A small contrastive audio-text model, trained from scratch.
Model: 30.3M parameters, encoder norm rmsnorm, encoder activation gelu, encoder patch size [4, 4], encoder depths [3, 3, 3], encoder widths [64, 128, 256], text encoder width 256, text encoder layers 6, text encoder norm rmsnorm, text encoder activation geglu, text encoder moe expert_choice, text encoder num experts 16.
Rows from block 2 of the text encoder of a small contrastive audio-text model, named by matrix and row number. Rows with one number belong to one neuron. Each number is 500 + 25 x the weight over its row's rms, rounded and kept within 0 to 999. All counts start at 0. Numbers have three digits each.
After each neuron's rows are labels from the 100 texts, of 14976, where the neuron reaches its largest size: "tokens" is the input token at the peak. Only what is clearly more common there than usual is listed. The data: chords played on synthesised instruments. In brackets: how many of the 100.
# gate: MLP gate (text_encoder.blocks.2.mlp.gate.weight, 768x256), inputs 0-85
# fc1: MLP up (text_encoder.blocks.2.mlp.fc1.weight, 768x256), inputs 0-85
# fc2: MLP down (text_encoder.blocks.2.mlp.fc2.weight, 256x768, transposed), outputs 0-85

gate.625:478475451486494504478492458475509486540513482483478489487496468457455534482519490504507486511520514522497528468478486490477534503452516481543519505467490510476480505537487487455489491495471454470463457483474485538458466451461487525507505509504554484509462520
fc1.625:535505527515503487540527524525480558478518519540541521526490518511543470500478480523463507479465499492504486490535523501527458467551482551483491483519466510507524459483507477552494534510525542509542516539504528483532503524498525452496495496482409500474503468
fc2.625:507486508522503458479518517492517503517527511499507504503486541534495517546474478525501492475538506466523528496483533523489479489464495570456504494506514528483500490496489514534534530492495463531503463531502470475498541493452528474483506464549508482486488465
tokens: "b" (86); "g" (14)

gate.436:502489458527491531503517492492540514498536528552514483526517486566509480472502540500520524516498498548455533523520521467498503502523506498506513509487498432486506515502539479494513556515513506504470495495481463481501530486513520485498488489445489527488517472
fc1.436:511490530490488476489521454518475478480509474481494522474520525465488498514492488510489482451534498468504498514507473539505486499457462515503522486501515544543514545506478519526487500492425491544484495466524520505498453514506471507505495484516531488482523506
fc2.436:491465512482488473522497470535512515507466481533512503518486556519486483535521491471494508482522493484527501512513488543530544496489507472509479517530493530505522507507488480507524504469506478541533552499490514471504485496499530520498491486563497479496491507
tokens: "add9" (100)

gate.320:526482546559481498538498480506524511444524488445521458481473518465475461521522528481509515477476475481521494487508515485475477498522491543444496522508504495436502494516512539491503510524474479493500523511517472447510466509507475528508520527512493508533484515
fc1.320:486489479492517483484447513525448501530457504517544488470497492511503531481462480467507501539469472511544519491512493497508459480493480496526558463492507488460512534492490486523509514549534524512490519485476530522486517459527487491499484471505528459454567512
fc2.320:474518491513526469512476557508501528496479506512463431498487516512521464495520505482449523489482492494536508452479484516501510465523479473485526502511471468526448509510511465497481495526479496476498493479464493505490445504565486464503528459498539480468497454
tokens: "minor" (100)

gate.452:507471539481501525488469495495436436485514540515482459534476520506541440512494502494534475479524506482517450482517524545486477503478448495513528480448513513519465443479477527468553497501477475494457468494520523511488541534493481503458450508527503533473473507
fc1.452:486516445523519467540521502487518505468472496504501501468525454490450504480496534471527494505494510488512555547494447500522492487446476504500482543512515520520507548510485470487473478479481521476552513496471474531497515571487495523541492554476516537495525474
fc2.452:550491553502548501517475518483497486483447527545494525505508494492507426471490486480480517516470486487531505473499493479506494530560511514497483455503483503498507510575469488522501524498474445529516495516485515502531547500466492499497461510477472473476518524
tokens: "," (100)

gate.512:489506501531477520483497511447463498523512452501482492506497493502484474496555516513498540469478503513482499503496497486484516513497502491507496545479504495566501489523522468522516524511511497497510499527509483474502453483496484499498498466540481497445527586
fc1.512:498492469492494508502478507504468508505496469506497515550514460465483467458500439481497430497526494509492475521531472535524466494505531568491544498498473451534483537507519455456532508514487536511462506518493526516506521549454503509501531515480530474537480510
fc2.512:489494492510493476489472501530515492495473497478486529486484508505496450467508529492508450501508508467552539507491507473490500472492508504465491523542486452511454425488484517478486508502473499473495502457445516499492415503450536501503487512462553516488525490
tokens: "c" (98)

gate.647:493511523501509495564489467514474457489537517544511548420507526473505513531522462522542518525471520524533478509554476492492503502518480490464511515480489505488501469487538511537514531471516491480502498508532492501502476499461495512486502484477518505523486523
fc1.647:504483477500471527475511510496531526491483501463501442564518483521513463467532494500485504485501507459486532513468532487543485490482532547531507481476511480495467544537498522466505535530512519528496476491493544505504501525507511495482511494537504521476459490
fc2.647:533491512472471511499531513500505506508453556498481473493498501501508512498518522489545570483484494447488530477522525489498511476496507506511525542502475506505432529541480516450508520484481500488427489486520541518492536505505520452496503501555517495496486509
tokens: "string" (100)

gate.464:501492468464513499530506513485471488514482525522500505490504519480474496527531523525502538515534520543534526508482459524481497539427498485502501524484529484495480510512509557474501507502449508538479509490533478517518522454524515519500486499484511490512502460
fc1.464:526502460502475497507514496477484491534495496522492534489557489466515446500506488536531497506549543537549500521481480525458503483456481515521485499495529473492479500510543545478512499518457508536466499487545509531503481489493481509489516491485510470507488496
fc2.464:509487488454512507514488520462485478499491510520487470512491444484500550484542483458519541479475502483492434462530473494523525484542521499525483522446467520542519523478448466524466492506483487509477493505521526526499486504507501469488497511528476512568507482
tokens: "7th" (100)

gate.692:490517484512491555488506525483482515494548485487515508494490523512524483488458546494519490490440499558549508448544502524502511506503508505524485486519482481482515523486536524515510500514485504568532484526430461509517493485496512509518546496482494504481515490
fc1.692:474496508491495474530491466537530485494459504527479456548478466485440527486521457486496504529546498479446485526463510489515514458513507477489518510478500509497474476479494473492471513525544497428481501464578521510519490479510518495501481508498504509500482499
fc2.692:481495499481500522478488489473533516501453523520461515480480469476416486506492462468490533479505497471482473557496469501476481491503522469477509547466530481501451500507487460523479523512463505495465446458551534530530486483551507462447484526508510507477495505
tokens: "," (100)

gate.23:509456515536536511524522498538494521485529488516484533485516546501515499480484505479504486554564512492515543507513486491477468505477480502530516488524494464484490491493512506534509503504510490462500503509477450525513496505467463526467533505562488498537530485
fc1.23:482501458457478473474516476466500456503492561501538485493471477506456525475522448495482499464465464527482503485507479502511486490507531456534513509525511501559505525492479515459478509499515490538539485466488519474474468485502515515477483504545515525513485507
fc2.23:458496489480487500496495477535480479525504480537516505496538534563467511493504529518500515491495505522510460523485540505541507503531515499520480521492499493483509478518508486513517491502527458515491505496496545495465529501504484533462491506499512534521515458
tokens: "a" (61); "c" (39)

gate.38:473518520493502498473463469486482442537496484514500513479455527502540476453510484475514486497486493550491481537533473486489485485488529502501496470496500482485520511533486506521523529467525523516482489500480438498514511569546488515515514491500474551479520490
fc1.38:449475488534503502475491472515504497509523498513489522479544504530517504480503497462487518515514513553485532495540501507513495512483466468470513498541487514518487502509468527539511536486502504549461447484488446483535462491544449492496524476498490463503489494
fc2.38:516524529486522503534529515473525530500510451476486477476473489521492538554481556492496510513490551501508527513525444518479501455506514500513500501483528465469456521522515492517458525457506509463502515511508510495499545501541518559506508546495488475492504525
tokens: "add9" (90); "power" (10)

gate.522:500519539508538453526501499533441492531519506493492519475500506485508513566518479491527494509481498553508506506515504503497505484507497465481494532480519534509467473479467492535486517476503490485523522486480513534515505499517468489487497512439496533563512526
fc1.522:526464520521466492449485510520523558477476505485492456544487476521524487473527501494459495495505510488486501530481524507559459474471486524552505456534505506511483537487476502459494495493477537487494466496490535508525499547512517505471516495528479509530493479
fc2.522:500507482477482498480511523494500538502492503446539501515492515517495540472503487494514541490464498482512522496506487491511547445459495512484569507499486496493486509488508479460508496504470511463428487533536522533513517494515482485524496504518530510510499445
tokens: "string" (100)

gate.593:511557497470510485472499491462497535513465473490505498482486451457517520459498514488511536530471477508454517478531492501547528520494492482505479483497534499487524531505514503508535465476517495514518483515572444498524509502501498486486469507497479516555504496
fc1.593:478498490501509533497524461540530506503489508460469503467464504519502473538498512467502506527533480480541499499467526470526470493477484495450501548525514470475505494488505475526476495539483510495529497501534497484497481475554466475495474505516522537468493498
fc2.593:494506500499528507549525457472482515508511496485505459520495519529500510520528490538500504525521459456503484507507522500476460461521449516470481507524514486511492457513506440470487485446494537515565470482509519544509548510522496493544506554509493520524540494
tokens: "minor" (100)

gate.323:529508550460482483497503527484542501484493522496547465521528511546514484469517505512482532494541504512478525518498524540440502495498528460519513485515486542502508499536472540495523496516493501509509511500499489478473525506507528481479520536480523526509450517
fc1.323:515512518495516533519529536488491484494501476481518487509499479506514459475473520523490486481493504509508509500518469525513544518478475471482506533497488554464529448472487485544522459508519478510524487523527508455523526495446529521519508519486521521557473518
fc2.323:434479499497513510529454504514502525499469536479483527486507496538492511503530477457525513480540501492530450455523498518474511536543523509510508490453494520505560485504491512551503501465476473470542464508528486472508521491513550496514511514501499504506516527
tokens: "section" (100)

gate.356:463518506508503494517523508480523495506507522515491537463525544480544507524560505509485473509468544487470505488468489510493526529507493481498475498508513516529533506488458543506508504540481504514506499510517496482457498498535487442508502502457488483526528470
fc1.356:482496525520476530516508504507507501497504462462476484504494507512485515523466533466508520476495525486554479490467510515472525476495541521524498475479505505507494508511485511473443487519508432485470485516490517496470481469527492474483511516495492511484497497
fc2.356:472504511498485506469512512490501526491502476526471475519497528481479476537494497527469542489492438536492525454434528508455508507484485497550488494524516507485509495495515528516515523490542476502552486488537526476472507499478492538465498474516552526426520509
tokens: "c" (100)

gate.434:518493534537472441510478515522514488510512482538435510509496485499496459532516500572531494514498480493503535509495530494488504444530522509485482499502511507450522447492537543474515503528455494500514516463487505499501469523511490520523500519500482514522505456
fc1.434:476533476480546565532466484506506513549488484494520455500547499496494569478477502507475477466508511524526478465497481491512514507449514486517506493489464466521540525487504515527430528564571472519500486489535506506474537488471506474495477477503488455527484516
fc2.434:551520507514542484506518464508460530493445499499507526491486476552505523471513470471454520497467477502505463536514490489517499530518496479519481480504514500491468499503449481539448491503498528522509483460492513521479510494528469490491496530496494540516512524
tokens: "7th" (67); "diminished" (33)

gate.648:497501544498503489516542516470494521565534463499525534493481513494507515496532500476514462512510528518514485507496500473513510525496491439531517484523449508544496530533523490506549484536525486515522521530486496503521460473466479509507469523539477511452504500
fc1.648:497482534530503517455520543500480512503501497503474483459481508486500519506516499493526520473507495478558486469499552525483557502551481499471532472565476480496488486544513490531516480497509496489539476552478484446496508437526516521519530549540478534493506537
fc2.648:538483551478512499494520510524519520502477529519481468501527490494509526534474494434529512491481484547514509511507539431548543462513477522490510467492540563496504519515487520522503498475456482497536542449522534503459465499514444497525510551502540475514462490
tokens: "c" (49); "7th" (38); "dominant" (12)

gate.357:549511475484512499519551481500463502472524475519469520489500504508441502494504481479513514495503508523480483481535540510503467496516495486470513497515511501531486526523546480488529472522461513531511536478528495440470440506475512459486467514460514503508440510
fc1.357:475503516546501504475442517524543518543500526472487488530512471499532526484473510541481481495484485496533495514457482504489527513490521507516525522477499497445486491454479525523477518486546508515495477509505480537533527525494482523500516474514517536471536501
fc2.357:490503505513494508486534542485499466510529463493499484504516498458522521485503497508470508537533472521492506542502445544500480501469557487534483474477515483500487587460542493527493474488505492516481563547504467523504507492510459476482525492499459511461532424
tokens: "7th" (100)

gate.239:507504474453487490486495519485510499483525468518497524540509500477540455503496518471564505518574527510459425486513503505523484518517498503525483488528450509525526516455443530476480542499513465493512517480544553473491504514516447527476522523508470473531526518
fc1.239:509504525514501508501474470514528466529495496512488480462501508524471552487474459502450525506450492493554536507471478497466523477496490514481497503471529492483499504535558496535518458507525498472508472500470444522514495478484521493509493486498548534460452503
fc2.239:496511496463541513519483461548484450495475475482498540512499482495445507473521530512474514517523513532490477480502476472533478498514471506452450473484497474476494477485481440472542487526495531480507525523486479522493516505504508468466519480444487498532495469
tokens: "," (44); "<end>" (37); "reverberant" (18)

gate.631:518497501490502519503473489517508499480499482456495476478493479506500496544514484495560529471534496513505509542475465440462511524533483485494553490571483516510532526454564506507478475484503495486514481472490447489468448472503483489492482491497453521494458545
fc1.631:490500517496497558518507523506496486476508473482494506480482488478533477481521472482566509509536496560484477522545527474461486509516454502452508524526539510483511536443481523502428488492501472506512463506507472490493500488520497490504513525473499506458486557
fc2.631:527501484477438476476492493450513545483511486482485507516470483501484496489505547496448484538449486482508471467513520499482551503514480540523491529546519528494490534508507472490516509484525471501495511502497467530498492509497487476484475493510540551533486468
tokens: "add9" (100)

gate.623:491505471510478524485523414496492478506501542537470485491463511474497479505544539516500502510526492528512505501459515537482525512476501509527506467509528513493492452536513458486511498482462439504499487500494459529506467473479514497537499487474551531454502506
fc1.623:492516466504469528472483415507506463511496511515495500505456492483465476497500509448508498515524472511497502502454507503487526517471462481488494465524532510461503480484504489459495495482469467506477498460510461540525455478529501495529531517486560525448492503
fc2.623:501465471454482541506524544506518525468455463506525535488518466534507503461493471501503452486485492545511490520486458491484545506466487457525505479532529486508467530540519488510476497534478515537472553473522501545498450503504454542488474511478532506484521520
tokens: "add9" (100)

gate.265:543520495487471528521518523476486538513541555484533518463551477501489514520487493480504496540517557531487488500510470480501505507503498493534528537492538502505514489513494513546499534533513489522485512520491511477468469522507514483486529543475480530481476416
fc1.265:464493519507520446478496483516543487488495483533497472537451530498481509494508543480531496458462446502513487485497513519503478480496501509514468475533445488494472531479511512494503465486539498476538495455534510516547545491516516526492489494509504481541499557
fc2.265:494493555523532488546537513501481484546517506510478515504484505477508533520503441470501471504534497525520496527497454450484481523459476536507497493528459515474466476538466489503488494516494482517488458518475539514509473498496506510460476481463451521541508439
tokens: "c" (100)

gate.397:535529527496507488494489520464507479504496507490457471535447470528458522492503498514508482469520524508501543552462487500467497545505465494518500523502471514524519521472510505521496433465548532469501459530530484495502509518479458511539478485517464490488501499
fc1.397:551471512524515504535488501472480529446511543471509461457509504463463498517490571484490499479492508513492512483558493492483486507520508483491477530517572512488542509521513514430538468514512506531490534476487491464473481497473508462484480505504503517523469515
fc2.397:483474531484518520512467496501467512498490469544521476502503528511511508497506489505555540502529523423500466503472463510474563501495522477528494508501462531478484497508518476528528501475481487492493523534495536522502511501460479533520534496500527508522529504
tokens: "dominant" (62); "plucked" (16); "like" (14); "power" (7)

gate.513:484512486505502510531496434530509509504534509515497512494526479493477533462531453500517494507514482496491496463531462498501507519476493567499507480501510486496465484546542501463512523493514531525503518460506516477482486472453516527485464478518487541503480514
fc1.513:536482504509524513505459451501504470460481469503496534503462506493454503523527518508549475485472499521515535496542485520530546504458487468488532489521504467479505466507487472457505559502494552500527491455482482482466516514468532478515533504491511502517510485
fc2.513:499508523422474533518532520476491493520503496488504505464496504491481522551530508489524520500463483578544541491508484490513552491510485473481533516509545494505466464526530468510489510468498523494496473475473511479489517506471493468517519474519491539482491492
tokens: "with" (100)

gate.486:505502517523550521497501526520480479534505512524522544453472516508508519512489479529510516498516495524517488515552488510473499494489454488475486547494482474515533489477503496524499476478480498469498508490508497488486507477503511509498475534481526459510494536
fc1.486:526470465498498522468491510491527516484469503454518504547501497529506516502462481512458520495510521505491493494467533532509510445471499517521474540497502471520518503496481521439545499505462485514440464477509509479474521486523532496535521534542497481492504505
fc2.486:527502517494491539491496518498520556484417491496464471487492467489498528457512489537469510483477503521479541501526539478526459518522503466466490489474514488529456565479504537458539480464518518491432531496517523483494540504521563480527517511559518519485492486
tokens: "string" (100)

gate.69:505505454481546515484502489473468553462501441521500446488510468491471464466508497502458493478522469514487471504483518496495482508527534463471528482483513500520503457533478490504517497498518508522489499527484500523516435514542535535491477486557498510519516499
fc1.69:519494529538477486495478485523511496558532481518456501523529470483576453505554470547483500518480499472491489514478532493532540464504500526438467529531497544512519498457515502511516526534479518494485540500495475471505474530519511444499467468495521551501518487
fc2.69:509490510445473515516492502525525473509504535519509477473470454472522514459473471509498514501457476545453516512478560500500459479533501519526495513511502473463502532450509488501496507508481480542566475509517471501480462495510478486439454450470510479499493535
tokens: "7th" (64); "chord" (36)

gate.1:464501496471469486480502483465477490487508477470476479524514506499506495528517502477499491500484521505503479527493469514506510540490506507538531537468555523526464487535464492463495534488497514444541458457513543491456445499476460507481475553477478532531495497
fc1.1:503495516521515485485521476499564486493499508513526519470502487484515514475465502557476514495497503511513532462505516553490530479485464490453454466518450471467489473451520502492519492513543518520497530518455441515509549478531563483530520507506503487449514479
fc2.1:476520511488511437492499444515533485496518520510507502494504482486504527486468498498487499540480480511508562482487543529513472501470472563518467428520509508479490507511447477491513475529534519534520563530506539512527486500522501490507504483558455520463521465
tokens: "b" (100)

gate.253:529519475491465530535504492487490543510528497536512506476492447533481491490526542488501517442512502507474497533494503470488478497518471489493497551506487440498558548564490504519482517513459487495488514496535507503506481562500593516541513460506459536506441495
fc1.253:516515473471486542530528505496488527511492459529539560497506450523487456511508518510506515431519488522520491547467524503481466483494499489456482536467500463505575556551527481524513526496456503518493536472538488515509471560507588495529500488489430530513438516
fc2.253:507497528467458488515517499527485518492496528454484507537481527510467466485511509509488509484532518512521546504488484467485533546486522498518457533504461483468518550495548550561545515521490458582482479481527543522509470501520549510484512454558464499536475518
tokens: "minor" (57); "major" (43)

gate.257:473485480479507500500482490519494519488497542529517536505529539498517486474496515532481515519521463525506489477506524533485499488554521491513472477495509501477517501498514495487487514498539502515573485509540456492513472481504497447516524560536549496528453478
fc1.257:485542476460479510495500527505472490476472523511548524492513463493503485486490549484479520476535486542518498469507453534435497511554510495484490517486487494468472472501486485500512493502531485518537460529517493470521490491467527518499494549520526463487444502
fc2.257:458498486455461469491474516512491493484505474527491499488515495515505503518506524482450491494537428490516478440487470501470532550547486506512536522495487514533479474475497439500487468537494467538459469531463520520478532513521508492466506521516533493509458479
tokens: "minor" (100)

gate.590:531502513520467471514546526476465487492515538474512480479507540504509500508523533463530513478498511490494534525477506488475535488490522488538525505502548471482550491492452501526483492548508459488529520549518501498495476500529509523540507539503503516467510473
fc1.590:529489546534472493474496573490484525487509487517542529475483541494499473503492506493503508492496522512520514534497515468479542509498484510547526510484531478528507486501503484479486490522508529464469506543518518461459483473459521468506560520508490517480481502
fc2.590:454496497509480516491510482478483543488532499526512468480500527553513482513444531519529533488510511501502546482512510569456531475514507500519533454471515475546523476513477526463472488493493501442511544536550448520521535495483456513484533514516474496476529543
tokens: "c" (100)

gate.328:483451560516469509491456517480527453497506505486482455491488488525503490448554458474485525488492509480528492524525497525488546525513494523500496520512537466505505524500499513516465519541511497465499517490501517514492483485480507470463502456508478482493484505
fc1.328:563519537485507475518517462496493489501523512507511535491449445488520495512502538507491512525482545539462510498493518465524500477527507497517478497521479490494477457511551494501545476482512515558536480512491465556528516533517504532500475452503501521504494497
fc2.328:524484489477491482480544502541486464450473499459502455523484482497491516441505505510470470534481523512538511502491489510499501470459454482486527492523530506511504522487517504544472490554495517530556530479521459480533511500493507452512503481482458526506530482
tokens: "b" (85); "#" (11)

gate.66:497508472495540479546491501461541560509486495483452491464490495504475502487484506580486513513503529521549487458491530498530515520491508485525499518498484481507486477532487490549482491514535518484501484487527475564513490454479502532475506471514486547507510499
fc1.66:505506511502499449540494456490526541501509503485413456478444495502493451488504502533468522498496510479512508493483518502509527555513517521493508510512490473509489466502517516516491469502507483500512488490508528537509491447509479532491498457506464485523504535
fc2.66:515476493489479471515492478478514482527496616524531455485522462475510481490463510507518501513521507488510497519475487534538505535473545503538517493474478507470586491519472465492505493466535479522506501510509488505519527495499508537517505511491543498486486488
tokens: "c" (100)

gate.408:493494512482553495479491509506500522458490524505491510520527546507538450476514505539517501488525441533516502489500516479495507496506494483487496468481506493454516539502516510545505532485513514530503478474522481457506459479528516516558495499500508507504517494
fc1.408:519481488521545491489477493522481514508503543481498507482476499520510506500468513570506553499500500462511489490505471483497495486495484468482488454498483439502485561514523480527475477507507548462518512476469506539435526466516510436478498481455485490484530528
fc2.408:501494513506525506489519504521486517487528521521503498472503523522562517476481437471557505465458554460488510513482482482488505472468454502523511443557509492497561502476504540538472508495496527513522521480526493537471476496539498501510522512482479505500501500
tokens: "minor" (88); "g" (12)

gate.518:465521525480483501491498488512498491459477506528515498513514561521528499512527519512464483484493515541535505480488503485441483489491513511533471511540517514443504464465492487514544515495514486522517453546502497468518483482475505507490499508498520488526483455
fc1.518:500463471504535460490516471488486506518486492479480491505492457512477495509476440497549514505464543477507501494482505508563496480467487491489511478481480508548475529489500489517427489503492526453471537456458487535490560487495526473509509471458479519488517518
fc2.518:544525498481521522499503473538515511498510546457493497522491530503484470550472478507534517505476550473510491550484503542534501477490492479464511499505512511451534521529507571517517517469520510464548514454496522524474474509515465487497544479487480533483532496
tokens: "minor" (100)

gate.757:544483505515468521543491492548462498504499476489499531477464509501496502510463500488492511482463482466518504520517465468487454497503497510486534469509454503551463505482503510521498510486468530506524487512501494511466477510466474561513476465516531529509480472
fc1.757:498458488489524478458524460523535527483480516509493502520500510473534525481526492467493488516519508556476505473458536516504514483494514476489496522514492513473510535501495481455523480483491487492489464489513492489526463494489481498485500482497486509511496503
fc2.757:521498499521481541531474482463502506520524469461458489466449482507489510486501520519510504491480509508497538514522485527516495524483519507489468477495539491475494512463475502524528537467527482481497468494500506531488536482536472476527475498534454522506504492
tokens: "with" (99)

gate.476:519487455520458523479459527530504414496473445507504483514528496472488491467528512512487491530501526450513530480485552495508525532501497515507508515500487488517531532504480504486553533526522489497528517498526488527532534393507513533495432499549477482501483525
fc1.476:476520553459536497486547467469478563519529531486454527470466467514506482511486497505516471474482452562508488505484447525520478477493489493486490500498493509490472477499503473528435480491501513469475488471451520484470471548491520491520563499446522508499531480
fc2.476:500499502538470555489496500505453508468489503491492504497481504529517464524518526548514525483457484538517520482482421505489511433515522486502488513491551499476496465548493512515486495517509502516463488530499485467557497498480520436462537434521529544505494484
tokens: "dominant" (100)

gate.99:531511501533516508506511514443469492520481544503489563520518481503520482511521513487526499510477482466482550503507492519500448498512510457466505475462448477519517492495526500468551541514498556548523517478513531434494494467517523521509496477477482544484465505
fc1.99:479478486482496520480528487542511482512513498460512474496483468528523516476498475470517519513506526501437537506500470509537530517523501506549447510512512504492454496487504522489490506510483491456528545466506530489528502510522491482491532473480482509477523495
fc2.99:522484562528570506468453541511528493489519485518511484533518544484524501488469525479506506495511463504542501538467516532542520513414519452480456502501503508497476527522520498584530490501521496508489480490469543502500489496454498488471514479487538467476481544
tokens: "7th" (97)

gate.600:470509527536496504488472546484457530498514473513506490497545506520486474532514515519502466484494505553487522493490514523488487521498499514533484500530448469543501494475528502492495536515485538526499435525529497491496517495517476516511498487455518505503500491
fc1.600:488522541536512494491501558486530508530510437502506487495532538479483517499527524505482475501489450572481534491516527505494479539499492532523545496554467503539482444506531474464513515521483511499471497528514520509479501484494458512520527476462534493517504513
fc2.600:499495521535467514492498511479502457498510448508508492496488510472492466453508477497495541516507512515509533490524504510540494483503489527528494486534481451507482444485485446490541492479531525477517455512478462499486501501508491528477476497507517471486470524
tokens: "c" (85); "f" (15)

gate.270:464487539490494545512512494479507559471519469514464475491497494473489473512518532523491526496546481537503469520466511493511504478482498442458482526494492484462513495493466508497496498452478456514493493519474491487546512518469501522517482513533447510489501434
fc1.270:464491501479515497513479505547435482526485537521491532488521501514517497514503477483470506516496439467484517490502496475498508486495512499515507455487505490553481518485525495517474496481490523503537486480518499527510497484535496449484510502456493504520518530
fc2.270:457478516508538489496494527522490496501528466479521481483506536488547514457504461474455490526489446522489520461481459531513491531517476469492479518516493471510533478523538501473508501507488538446496470511512520500516489498558468466448493492463549518516508442
tokens: "minor" (100)

gate.161:498505498526464496478478479525542532517460507538508495513496525466497504484495457486460545520494473531440495494469501432455517459507502512509476496506497479511523516518490539517478511534487529509491536492433503502517457504506470515463483516505500477495504495
fc1.161:504533516504484513512511537504517458486571560514479480518514531571497490479513490493478503491529495477484520514465494518498471471484536492478515473541510488525486508510511504433458462500460472566542530508518502510482535469531540476470529537514513533473493504
fc2.161:487522494488489518508514502487476431499501505511484497512500470492505486469482491522469503522494487486545521530503499436470501485467524497473456497528501462485470514529522509443480451519496480524493526480493505557503552495513497401496502479486517505505468490
tokens: "section" (100)

gate.106:492453494481510521517471526503490503530478485510483509523508545485454514502539493497521522475481523551511485520518472487490538525489514505527516552487499507533495529535495513493486502486471463445475521449502493518456479470454493518491488498453537504533460507
fc1.106:468478499474507494505464544490477501530467496487459508508515530498492518481526498504523531493471536524517484513525471495500535542466524489509505543500530485539490534529491534473505498479459450446488520443507502504461488497474492542500482527467515509550465488
fc2.106:506496511523497530509487485502487505502460470502486485548505492532490500505551500475543514484475491502500457512533447462507515498545544461501500542496462489532486506515500500480477485460477457468490478460511540511496510504491490504511500521451518501541487523
tokens: "b" (51); "g" (49)

gate.487:475502555498526484509503556462486483520473481469410551510529535506502479543490505491492498481475504501491439493492514507501510545518478517547476498493518502462496486501470507470474496519514546510489471501503479555503497474522474564544508546485490489475487518
fc1.487:497516469483495503507470465498530523480548490502516530497473519481515498521485518519491516483486495479552541473492533521444491482495471458462506511506513458523461525484510529544538501498537452481492541500522451477466501462422484492486488457447500520504528524
fc2.487:518484502485532510478507487504521532498511488491495479501485528498510448518528529503489492509490525460452515481515545445560488516516545519561533530553533578475481479503507490495524505524501473520506540474522577521492522496499485509500536554494498525549536483
tokens: "a" (100)

gate.228:494521513500509483548503474514483443494537506531505549445508540487502516524497481502549497509475495531524472507537451487461505514508478483457474519477511520479514457492515472552502496485513486467509530516499484527502486480485484512496483495460513496524502510
fc1.228:504521511501530486539506470505465465494533514541507551455496538477494527524485491500543490511477495539530459506546467487474505494508479471456488526486513523494525454493507489544496480486504490466527528521501480511495500479484491507493490513473512503541507505
fc2.228:487510484516520485522465503489491471509535459523504533482496516497483502509454503483484439517505516561513474518511475492484474527515501477459466492526518491493539459466500507560502482506519498517557492499476468524511485495469463528479497514456493494511485503
tokens: "string" (100)

gate.94:496493520508511488537524459500485457489546529530522543460509540486494519524475476484545492512480497526539461529515458469476489496502484468505487503498489522483525470477500492568495496490502480452523548528500487520506478484486476512511461516454504501505485516
fc1.94:488465498497468520453503503492534556514479509462497445554527485522499474478499498493472501470497502465475543508438508501522488501472532520566519470520488488510487554488486520464512503522501499531483499501506495494512480511503502499509481509524502503445494490
fc2.94:522493508477478501491554478494514527495462534483508460504508492506504513492552495523550575480485508460479514493460502507510517454504489488540549513501524507513472547546486503460498519510474514495451488522510525489490506507515530492555497511512501496485494498
tokens: "string" (100)

gate.483:515467542481457502516499505522547510546498499485498463546447528511465484545514496543493469469544508521504489500482500485544538474512522518481489458501490554505471514522477482514510525496530464501530494474462499517450526526524522480506463493466533486498512478
fc1.483:502448462560524495546535507536510507519537517484487439497427511488483522532530504556470520488496479556523505469484441503507516495513509481485505464477486522503501475502480509478479496481484495501532497479503519531480542516477538494462479538503532481475521557
fc2.483:529492513506508480487491484527491547483496496469516481513500503502489504492530526483502485533490486506518514437479466499541493473515436528538494503477529549549518487511489470517540485515489488489509476487515458508481486499496509527470537502499493522565508468
tokens: "dominant" (100)